Weights of a small contrastive image-text model: text encoder layers 8.
Rows from block 3 of the image encoder of a small contrastive image-text model, named by matrix and row number. Each number is 128 + 32 x the weight over its row's rms, rounded and kept within 0 to 255. All counts start at 0. Numbers have three digits each.
After each channel's rows are labels from the 100 images, of 14976, where the channel reaches its highest value: "lies over" is the class under the peak; "top examples" is what is common among them. Only what is clearly more common there than usual is listed. The data: made-up road signs on poles. In brackets: how many of the 100.
# c30: last pointwise conv (encoder.blocks.3.c3.0.weight, 256x256x1x1), inputs 86-171

c30.169:113098159128109071140106119090111051174149101123146117139188172092197126109171133122107166117146105098141149110137083071158180086100139069091104080128142073123162106145155096080088122123143176116174155129090122101073128112129105150125194160121151086126157129
lies over: face (96)
top examples: T (45); Z (42)

c30.1:081112109128078117131125130167103152184147147187150141203145085058179086084097106105199123120137168119110117117103156130117085123116166104152103132102143113156090114168114131103106146147140125244158156119170119079135129182110088100143152117111150123093097091
lies over: symbol (66)
top examples: star (56); arrow up (29)

c30.102:107135152140184096113119137152150181117108116150109117124096113080186115141117122073127093185113141110087066103178151109118130118132150095147136129133140148183115142093126131160173072106150135147136141139136115152127149134122163111123101182154187085096175199
lies over: face (84)
top examples: white face (84)

c30.34:132158109143128129065170104105126106133111109219076149126161111074095162161114192156131067079130113138109141087157173074116160144161141141123143179161119064113103134098138104087107134143130089177084176138152143165146154063118132065136043108092106128139131133
lies over: symbol (89)
top examples: arrow left (69); arrow right (27)

c30.177:121135187152117123116143126111142107095103121060103155139123162107117111106091116108185109143187172132188138159068161147153148092100060168177170161148090207204179125247110152134128134115078104138126139127119135104161116181147120098122142116144181143074106155
lies over: rim (31); symbol (25)
top examples: ? (26)

c30.80:170097091105121193147122118112068152109107096100117123132152129113143131061091053084158104128154136145143084123081142138160136114089161160097063191165058136129096151064182114126110182155131135146120123155096123166122082095072144081163115119132113189152062096
lies over: symbol (78)
top examples: star (92)

c30.84:090119101146062131086072100120148189164143194122125120152155165176121167147175078114110126117167114106128132127043088130142119120091140114121176145137152094134119178130105160144118157075118147113113101100155116071124104119152179143146080135145198108168163144
lies over: face (75)
top examples: bar (92)

c30.202:090126136117137125108094086127113112122095155166136046144139111172093111176158153095111111129144138055146191106145145193118148186138144140132155137123131089094140134192145148092116106125113054133114139133132153200093148098129132096097008118117126159088105118
lies over: face (66); symbol (30)
top examples: Z (51); orange face (28)

c30.144:083151097124094119121090135145142140130100154143142130092144098141122128099146123146088129118125098131148130121122135087100124156146140120153154114109195129145098156093102143117157160076133128125128115123111059141147171105163121140135127135149107120145177122
lies over: face (72)
top examples: teal rim (69); teal face (31)

c30.66:088118090160058142082080091130141191146141200117128121149161167163124174135175061114108120127186111099125145133038107130136122118098136111127201132134157097125129169133108152141115141074124145113115109104157113074133105115155165130154080113154204092159171131
lies over: face (54)
top examples: bar (62); red rim (39)

c30.70:117152145180127063083137128173168139157152165086168141178119108179189129146205175172057156118151166109126098153138081128094125134175125152103185041156133111125133135094119068171118126174142154151123124130185180053166149128169096061105090161064140092090128115
lies over: symbol (83)
top examples: & (69)

c30.130:098098171111120065125184147119084189086170122116154080083108111112124170086083158128116108123151100176123173109132216146084172112156102089191149160140106120147099066145131106122154137138128121147161144144107131099126101118114144088144093109138167093128032153
lies over: symbol (80)
top examples: arrow up (63); A (27)

c30.18:169131139119055146124120097127057044139113091150134159141071160120142121068083082081206126144123184121077090130126131101177109187132114117173131083115121132131226110172176114122110084111124086168161140106110130127113117078120146160082090093117137095110114199
lies over: face (64); symbol (32)
top examples: % (100)

c30.172:130166102144144130108133126121107121173173104116132140144158099089102124192185136154103157101174133129149092107092154145115092158115137087136143161114111147120107065091157120148125157117174090119090131121120129151121126107123093107095183092083107062093110142
lies over: face (57); symbol (38)
top examples: teal face (54)

c30.9:097077135053140100095152105113128098103141108084191176130151160090099126074121157065110146147131142082090089088109137113135132121157150079174066151138109058146107100143137139100199086055115121090164121135064072103118133111145156134096100126167116104158148123
lies over: symbol (78)
top examples: star (58)

c30.12:136080127207125109094142108150199145113120158118110119143128162173179175142136096122165137144084082159085158093114120125122063125116189116112157169125127116107154144088142113163107118096093130144081109164125108113178117144093049084096135131135117143115174140
lies over: symbol (53)
top examples: & (29); blue face (28)

c30.97:121127128130136066104163106095144133115105118076082128095168077108106127095166148082177129149129189140121180154128077120193065196173147165133146097109064187131065109180097125147172128125108141131164140148156140101093106105103110140143110115104180086093102129
lies over: face (76)
top examples: yellow face (30)

c30.103:165106106101116172097127133146052090100128079179143206125107165068164055086112122125179118135186174179135106135070112120097157154157087108129139110101158104179118108149137117144045092123107125100111125130154110076145135134124189174113130151148108144183144105
lies over: face (90)
top examples: % (61)

c30.171:158051134154103193132094075129081119143152143112124134128139143123134140149038095128101073142140139147146137110141161175159172081102096118082118157073116124162037172092141179170117184111093149079106183131170220135150083170125170148140146144143163118142090202
lies over: rim (27); symbol (26)
top examples: hexagon sign (48); star (28)

c30.246:134067172103152161111177137139136075140116155120151116118145133161188140119039078145102113130119112121109112161133198115088118162100100148114143094113052135157058179185103075127089127081116104108172183193119133128126087118242221160136187144112180154131146140
lies over: symbol (54)
top examples: 50 (45); 90 (39)

c30.110:137157104089105100142128119140106190134150121138136102130126111147140139094155097149083131111127152148088133119090120107049164150084121161195158211132081182143136121064083102139105167138130135115130097168139138081136090165196139081152105091136094116117124163
lies over: symbol (59)
top examples: H (46); A (32)

c30.47:146068130046118130131115109125171099128108119135139139120058107048059109159088145118132114136129171095114099127126106095126136119217145176131197177140137119146113085093159123139126127119122142187185096133127105083076099103133106123128120126120109164134132142
lies over: symbol (89)
top examples: arrow left (77)

c30.175:071149114127105109117083115125136136129106154140134104113137108142131113100160129152081117118133102133125165130116148087119104145141153140153182113105170132136104164102097141115142170105115127119136109160112074140136150120134135136112143141139123105135161126
lies over: face (68)
top examples: teal rim (69); teal face (31)

c30.232:089140103149133043193123184146036135091193091142116154151122151098092102118118136203119113127083120139185152080098093143073087141151108162173100091154134183138112134157075137117124103054084174118114097153091148110077106094078092156135130142079147137116175142
lies over: face (74); symbol (25)
top examples: ! (47); A (38)

c30.94:115097109098131137075159149109101132147130157149094169072114143113111048086165034099131139186082170077103080114106122195139125070169165141156127107127136180184097222104133088097155132114168127059093136119150119114166123144052104094116189125165134182101116158
lies over: symbol (91)
top examples: arrow up (100)

c30.49:098072148179236255255146119144129080066136119141133097063161143103149161068126109123147101139103123189080136099080129114093115125116126109113133077116144164191109113134132149038130125105120082077126130121076104135072153117146142150144098157178098149175120137
lies over: rim (27)
top examples: hexagon sign (78); yellow face (31)

c30.213:115060175102129146150119147101134119123135116109130191158176140143115141062158140109180109124092094128160136138084158113070096174136162098112167109088128117140177134112135117092129100077157105083094096161087111096103145038164177108151173106112109091131161066
lies over: face (91)
top examples: % (79)

c30.167:078104147109160125128151126140151154148174091177128139106126076029134125138187107083217142092065160102078082111165174109102181067171155109184085102099107118115115146138151100137151091125118144156134115134129105171111103099180125084074079114136117126108193104
lies over: symbol (86)
top examples: arrow up (100)

c30.141:130140148086097190084123119097161133152142091177144109109102164145090129119103095122095074148107082119112135104191095081163117148143094093144140153108109044112122127191105150148173094112156153153092096194122108096146121154144127152093038123095157155127126110
lies over: face (95)
top examples: red face (84); & (30)

c30.61:116157139126169128142146140095138118111100125071180176094085132102103151142157153170184165103117130128130105117163125114076153125137116132113156143122149089080142171140081147139188119154189113111190133166136150154187141128147114089135102113143093173102136128
lies over: face (54); symbol (36)
top examples: triangle sign (46); purple face (38)

c30.215:138200191147130076106161167107147095127165146164132184133176101053101121139160175195148129082183149150163183130094089134176118164115152105101087031111071088099133094062142119132082103156133168115198110106129093110084119165123103121089153087101120142148109098
lies over: face (96)
top examples: % (87)

c30.5:125159170159126129136141155086173150110139168133152073099130129164120112093108103150085155105065078128192078118120127137037178237123133091110118174132122123112108111122035133107160071121175155105136143093127187133128140130198097102209131155095125095122106204
lies over: symbol (78)
top examples: E (36); orange face (35); B (27)

c30.104:092133149104116117115118108166109090112160141205097129121085148174109171183088133148110118130120112090083089094159067177112099127095133140149141107118212108090049146124137137158101110145155082101145173085122158117180167119166160133168174131123154107094132129
lies over: face (94)
top examples: arrow left (80); triangle sign (53)

c30.116:120082122140100153072124118122080061177082156130070121151125141159106106132088117084143116149095080145180115168073188094093164152177074128144130093080109162125105123187117072143106142148126138173093145115181096140113225093095111088120127106131114104085070138
lies over: rim (79)
top examples: pentagon sign (48); hexagon sign (44)

c30.225:145090073121154141112139147103089171113168090173106106113172102124166098125131053090129141135169142148083136121123164139123114104101111121166061129167099162132082124106118133132155177133102119080077065195136114031164130062128084144088138094181106131134121066
lies over: symbol (61)
top examples: H (52); A (47)

c30.228:131146116149132145132137149142131179163154123100159122118134120146075155156115145160122163159155096146120121150146101115126129125150116150163158200134143103168180154130105192124150138088142110150124094146176134141152125132153121143175119171123123111116119105
lies over: face (95)
top examples: triangle sign (58); teal rim (57); teal face (39)

c30.33:123173126131173129132119150092147118092092120055160170096075134110112140145160168183170177098106119127126110126154119114059164116163131135127128138123152089085147169152081144120163117152186110118228148163135135156181134134152111081143107110129103151122134118
lies over: face (68); symbol (30)
top examples: square sign (42); heart (40)

c30.182:106124143117090103104106118097154140133152141128125107117144083160134143064144092103132133133111147159138106135096124176119172134161175122187136147138095122100130141117113169134157139104093104117091138120092177097118103102199118060067169153058137128134142174
lies over: symbol (54)
top examples: B (46)

c30.100:116117122115136103124082151160125122157097152105147141117118142175101154135170085138113117118141138127164156127118147176171168200147137124084151126132107077096139129091177188117095082061120092163125170085072126199088149096102122134111073116115103149099134101
lies over: face (78)
top examples: Z (36); ? (32)

c30.79:163081140135137104203142122088103076175168109143095129142086142158142110127185080116132108130130088133175141069146155149174114105117146123149113159140108165121158105161145133132112152153080092147119167093105160182144143124154109095130157169093169133092198166
lies over: face (76)
top examples: white face (43)

c30.113:070188156117132106091106168143109092110163122192145207068107088122143071080139094144107136048162163146211105089169121161172137146127160157129085107101071173151141190132121122117130074127153107178137102117174075072143150150107157090122149120164184142088134119
lies over: symbol (90)
top examples: arrow up (92)

c30.197:200129112102125098095109160096108094084124073141149159083095120070066087106142146147170087162093126169150029123122110151127133142150146128107094159146104100117080140139108126086119142127141132121196118168119132147148139169138158109153167181114091079157143128
lies over: symbol (90)
top examples: arrow right (94)

c30.106:200108121094130138180104152093077098122113091139131119113102135097143103147100101064152179176108134124182124181104093105225103178055145098122108112097117071159133083145190102134112135095069112152106139111145139145163080142098146149081021097165132181101090161
lies over: face (62); symbol (37)
top examples: % (100)

c30.236:194128197164216156133149163061123086139125120090138104110083068136157121116117161143072161117162077140103063101134134112195158110145176122142148134106124131138113132159131154133115137106112135163159148098151130066054166124157145137129093161106141102151115114
lies over: symbol (59)
top examples: arrow right (81); yellow face (26)

c30.0:141146103095115098174126109122112077153179148136069074087108096114113095161134130094150149159147140120103089077106145100133115104157095135111118151110136145124053195130133124091152085105118134153174121138097099146111157149067185128128121129095090113115151120
lies over: face (65); symbol (32)
top examples: pink face (83)

c30.39:184122168126094165188112122127109092129120088100113137170193136169096171099124151108157130119105150135128188203051126166166103128145074097061158139147125057207141159110134104170081204110165167129142122116152101089138092149174093144120074135142149104094113103
lies over: symbol (86)
top examples: star (98)

c30.248:125152133178108082123159200067146108147123126140178104154096101172174144139149131088134119107141142144145076131137131146084115133148122149104130073112133113127070137130106118145128126161092098129096126119085145130097176117140138148071100164127116154082128165
lies over: rim (37)
top examples: pink rim (26)

c30.43:165171107125076160097132113102172099165093112102085190123147233138096185100168140167148170160090120114084103099140152097110109140091161102160127088142101169120130133162105157069149125147145127118116100117112091066084085090141099101094226090087109128091159106
lies over: face (87)
top examples: triangle sign (74); 90 (34); 30 (32)

c30.51:112174128096116101122130100110144138091080147135161116126148092162134181094126093088152127151125120078136116126094086123073120213093104088115140053075112097096154120173109131129071077122089122102016169127115120128129112173165095103143149094162131177105139090
lies over: face (73); symbol (26)
top examples: & (83); triangle sign (41)

c30.137:138144141084099095131117086114084129148103195109087154160109128105124087080165110114143125137076135115122118147128185108183196142161127156142140145112146127137123158144114138124081122137087115100127144102089124114089099133110132143110090113156114081119142136
lies over: symbol (59)
top examples: arrow up (54)

c30.92:124151093086106114125115139102128165112154116138122061110079109127160160047148142097158118148078117166169123136108170117192114137071107163130141119079129179146168163126126119169120151147077114140128157113116108127074108090160150168074133126095163189161152171
lies over: symbol (89)
top examples: star (71); cross (29)

c30.64:139204135180150181115138135126111088118100113097114159140148143112086084172079157107105127120094096130099135111153092146099172128164166144139190154082151095091155136093165169136103061123133098167131092125149107097069118077151111080152079140127168113111105118
lies over: symbol (74)
top examples: arrow left (75)

c30.224:103075137123178200196049096135154128094122182145137148146123151091040134113126132066169115105100109132109106104095116120113108135126139110107143140155179179085088148117123189103140079137119130126103103119153124077127144130119091088125157203133168157084146164
lies over: face (91)
top examples: hexagon sign (92); black face (37); E (25)

c30.162:133192145197146060087142101191122113118135121127147108152133179156149141074154196209102114100164127097148075152103088119126138118104115123059130137136177096075187146131105148093163095109159133097140098139186114143168144114166100121149079088084155047106035062
lies over: rim (38)
top examples: circle sign (67); brown rim (33); bar (31)

c30.237:070163107111142132106142115098147141145137109143078133106151143126100116163127124150047099145180133072077145117056096092113115140144128146140107164141162150142147134135139130134106113148127085152102108136127146086085152139119116138162142092142127141166138145
lies over: face (62)
top examples: blue rim (25)

c30.133:119085135082167179169105101079129107106171148114160147106064163142092122178089175082116086108110075074119154106098089138151100153134161104160144141126149090136137156111222147130128118115154153160109185130190126103107094149160151109136082169136139120109106084
lies over: face (97)
top examples: brown rim (44)

c30.96:176085140173123066060124199104096161131115046165141095150170084175133073165131133190120097074169125161150131136199105102096177231129118129074126106141159105167162115086122157162123088142137091098175141078113119092066113097153174083137096173131142084072134129
lies over: rim (42)
top examples: circle sign (82)

c30.4:113095128122115094139094146149088173174084110131076140162159133149144098048174092126122098125157141097144112213073152160105146146092198096103085155128117155119150136106157105132124158112140130078082163124164069111118136172131173072169145086103070137138160124
lies over: face (75)
top examples: % (81)

c30.114:146174105074140171164176175198137171175151126113111168108147125091150157108171144172133121122136158123164109147119103137142100124127157083098170146090075084078103130124107120120123136126113194145148153095159155167115129160161148111127045102083148154155085155
lies over: face (98)
top examples: blue rim (76)

c30.108:126141156148135085144130107104094118109102128111123145085083106133161088150085178159106126180109080175109138114089101099128082073136140145102169112140132132098114091141177179083119166176115163162076132112119164193101113092131127121134084107122138064178140099
lies over: face (57); symbol (42)
top examples: arrow left (54)

c30.134:157085116142102108101168130136081162128118113105084122092074137070089084147155124107125080119138100191157086126158163132157102077118142138122103109150139182105091132098097149118171167157075134098093113098100097066139128140094109132093109144092119196120118110
lies over: symbol (65)
top examples: H (72); A (26)

c30.17:129174141134174122133136148102123122098106121064161171108090143112096140143138154175184186109119132131129115129149114121077137128138122133118150137110140092084126171143078156123181125160197122117193151162146140155186141132157115082142093103133083161107135117
lies over: face (45)
top examples: purple rim (39); purple face (26)

c30.252:101160102103116128118128100120173160147112102145081139122197142100096099159120108161084072136109104093088134103070086121124072144115135135120134150165172126146140133123136163142109087130134087106090116134154108065085138131133116125144157100125119167126113147
lies over: face (92)
top examples: blue rim (98)

c30.166:119143152110127072145133157197124148150102142096101144068151106141137128136140128104149163115139205160156134099096084113130222079103137085127149069139172118101124148089121153181102108110157144100122109175219121099092125145150118112183118079120118076151154165
lies over: face (76)
top examples: brown rim (51); black rim (30); white face (26)

c30.26:192085129109127125131121116109096179082121086083110105108120084174150093112081073094138199105142126082152116113098132094102087125148148179140118151106085102162169088079238117195193123107136167134138127192213132114085128119169143122156110165117141150093132111
lies over: face (71); symbol (26)
top examples: % (100)

c30.3:162144152129162150091120103137218125146107123128170099157047153101127136169217089110140134137098119131123089103173063104129047075131109120147158122150157132157059151091195141107125131112147140141078121101117143148097104121205166131098121177115114140114097136
lies over: symbol (58)
top examples: arrow left (78); triangle sign (61)

c30.123:124113117201183147104112149143073072095153063169074084079135113136101095066091191124149135089160031136114114115135119112118136152161113158150146090101110101122143132126158162141156086136126092118122094135160194131078086090127125108109133170122108151081109115
lies over: face (79)
top examples: arrow up (99)

c30.188:153111088049162134157099077138069063088154082152117109176163072147172129110159114051135154193088159111177095138145138141148107108098107162129138131155091171101088125086104115160174137131167172218148110162132126200180168139174142108190123115164086129075105084
lies over: symbol (60)
top examples: 30 (37); 90 (36); 50 (26)

c30.127:191165221171168084118100118142137133111156124060090144138119145146125092149166102152152146168139131115092103134120222130116139126154165124145091134121188141109118102181092073199105096124110110197133133164180125159116112129132129153089186129173103061173148144
lies over: face (70)
top examples: hexagon sign (44); white rim (39)

c30.149:142095163156170131151140143072141145116120099104161090111095106147107123061105109146122119174116106108105134072096122159110128217138107078139113133144114135170140119105202150093117094117133142063137129175113101150035143134076094153183158155165083108128123203
lies over: face (100)
top examples: % (93)

c30.132:143173102068125220144138124112191172108088075111067130106137132080115100134107110074141155128155130120140083116193074150103152181095061102160133148128150137149092121106101149129114129164123115130128128109129133186176086192169168090094198114164133160155095076
lies over: symbol (70)
top examples: & (92)

c30.27:122117174119139113117089079127123129086109139123110082115184090123123091180130075147177178138123115146164115088118111189148115173092148115120105111213078173231104090073118085113151138109148122183147133115128091119148118151146148113120075150166110116124141119
lies over: face (82)
top examples: A (63); H (25)

c30.221:075153194071108103159132076183101117125137120092082074127132142143073141110162133133180121173114140139191150082107135131151093145123147111168135136104082124113169136122113120146099076152098100118099115101147161135132104138082155154130101087117137153123154173
lies over: face (87)
top examples: arrow up (89)

c30.163:133073132074080141142093108149114151168095115137156079173121136183155114077107082032120193253135110137135147132113110154174145140110097158140078191152104143121085141100133138170150171133123110166089116105128173175138165102105121125098165098082111099135126046
lies over: symbol (71)
top examples: star (73); cross (27)

c30.184:114100110112099136132121155113169151085090086125102093190150105118100136154092143109163175119118143110156118073119131195120128140142100181152142117080108139115145102183110127136131185156122112125115173082116101167073137133114159107066076165099159077090094185
lies over: face (47); symbol (44)
top examples: & (74)

c30.28:107231161179134102175162102173165135077153110127133136147120097139156112125115210089134095082100071123135109145084096056117166042124108220103176097150184117062168123080121125114129083119131136119173116119117155035056110096132079149104140096103132126133106073
lies over: symbol (62)
top examples: arrow right (66)

c30.45:158108132164142124141136160123110111110116137100116196126078086119146155097139142086049105197104117146136123130107123169105128084133081130092057083132114176120126152145160130140204118112142180102180129119104062120126127114099133164108188135141101105074108162
lies over: face (62); symbol (38)
top examples: 10 (38); 20 (28)

c30.131:071159109131107110109091114131141123131109160137126113103133103144134129104143128141086114121134103121130152112114134094113119147141155134144181110122163136130111167076094134114144174100119107115131109151100078142142163116134133137104136138124120121142161115
lies over: face (64)
top examples: teal rim (74); teal face (26)

c30.11:133121119213139096163150141112156115129137093100102116132144147132144099118229014082126141160105122125140174097139105131157111102148151134199069126090045110179097198077126074142146228082174199064104153133101110177122132113083097171160151102123064112125142151
lies over: symbol (94)
top examples: star (87)

c30.148:140159081135150144115129081135196093151101164127105180110140092125151104157166107092158143169149096114201132120125123205190176144095155143116114092109109095129128161072124143137077110126122092074137169118120124191134087137123159098186135132121165063086114079
lies over: face (96)
top examples: P (92)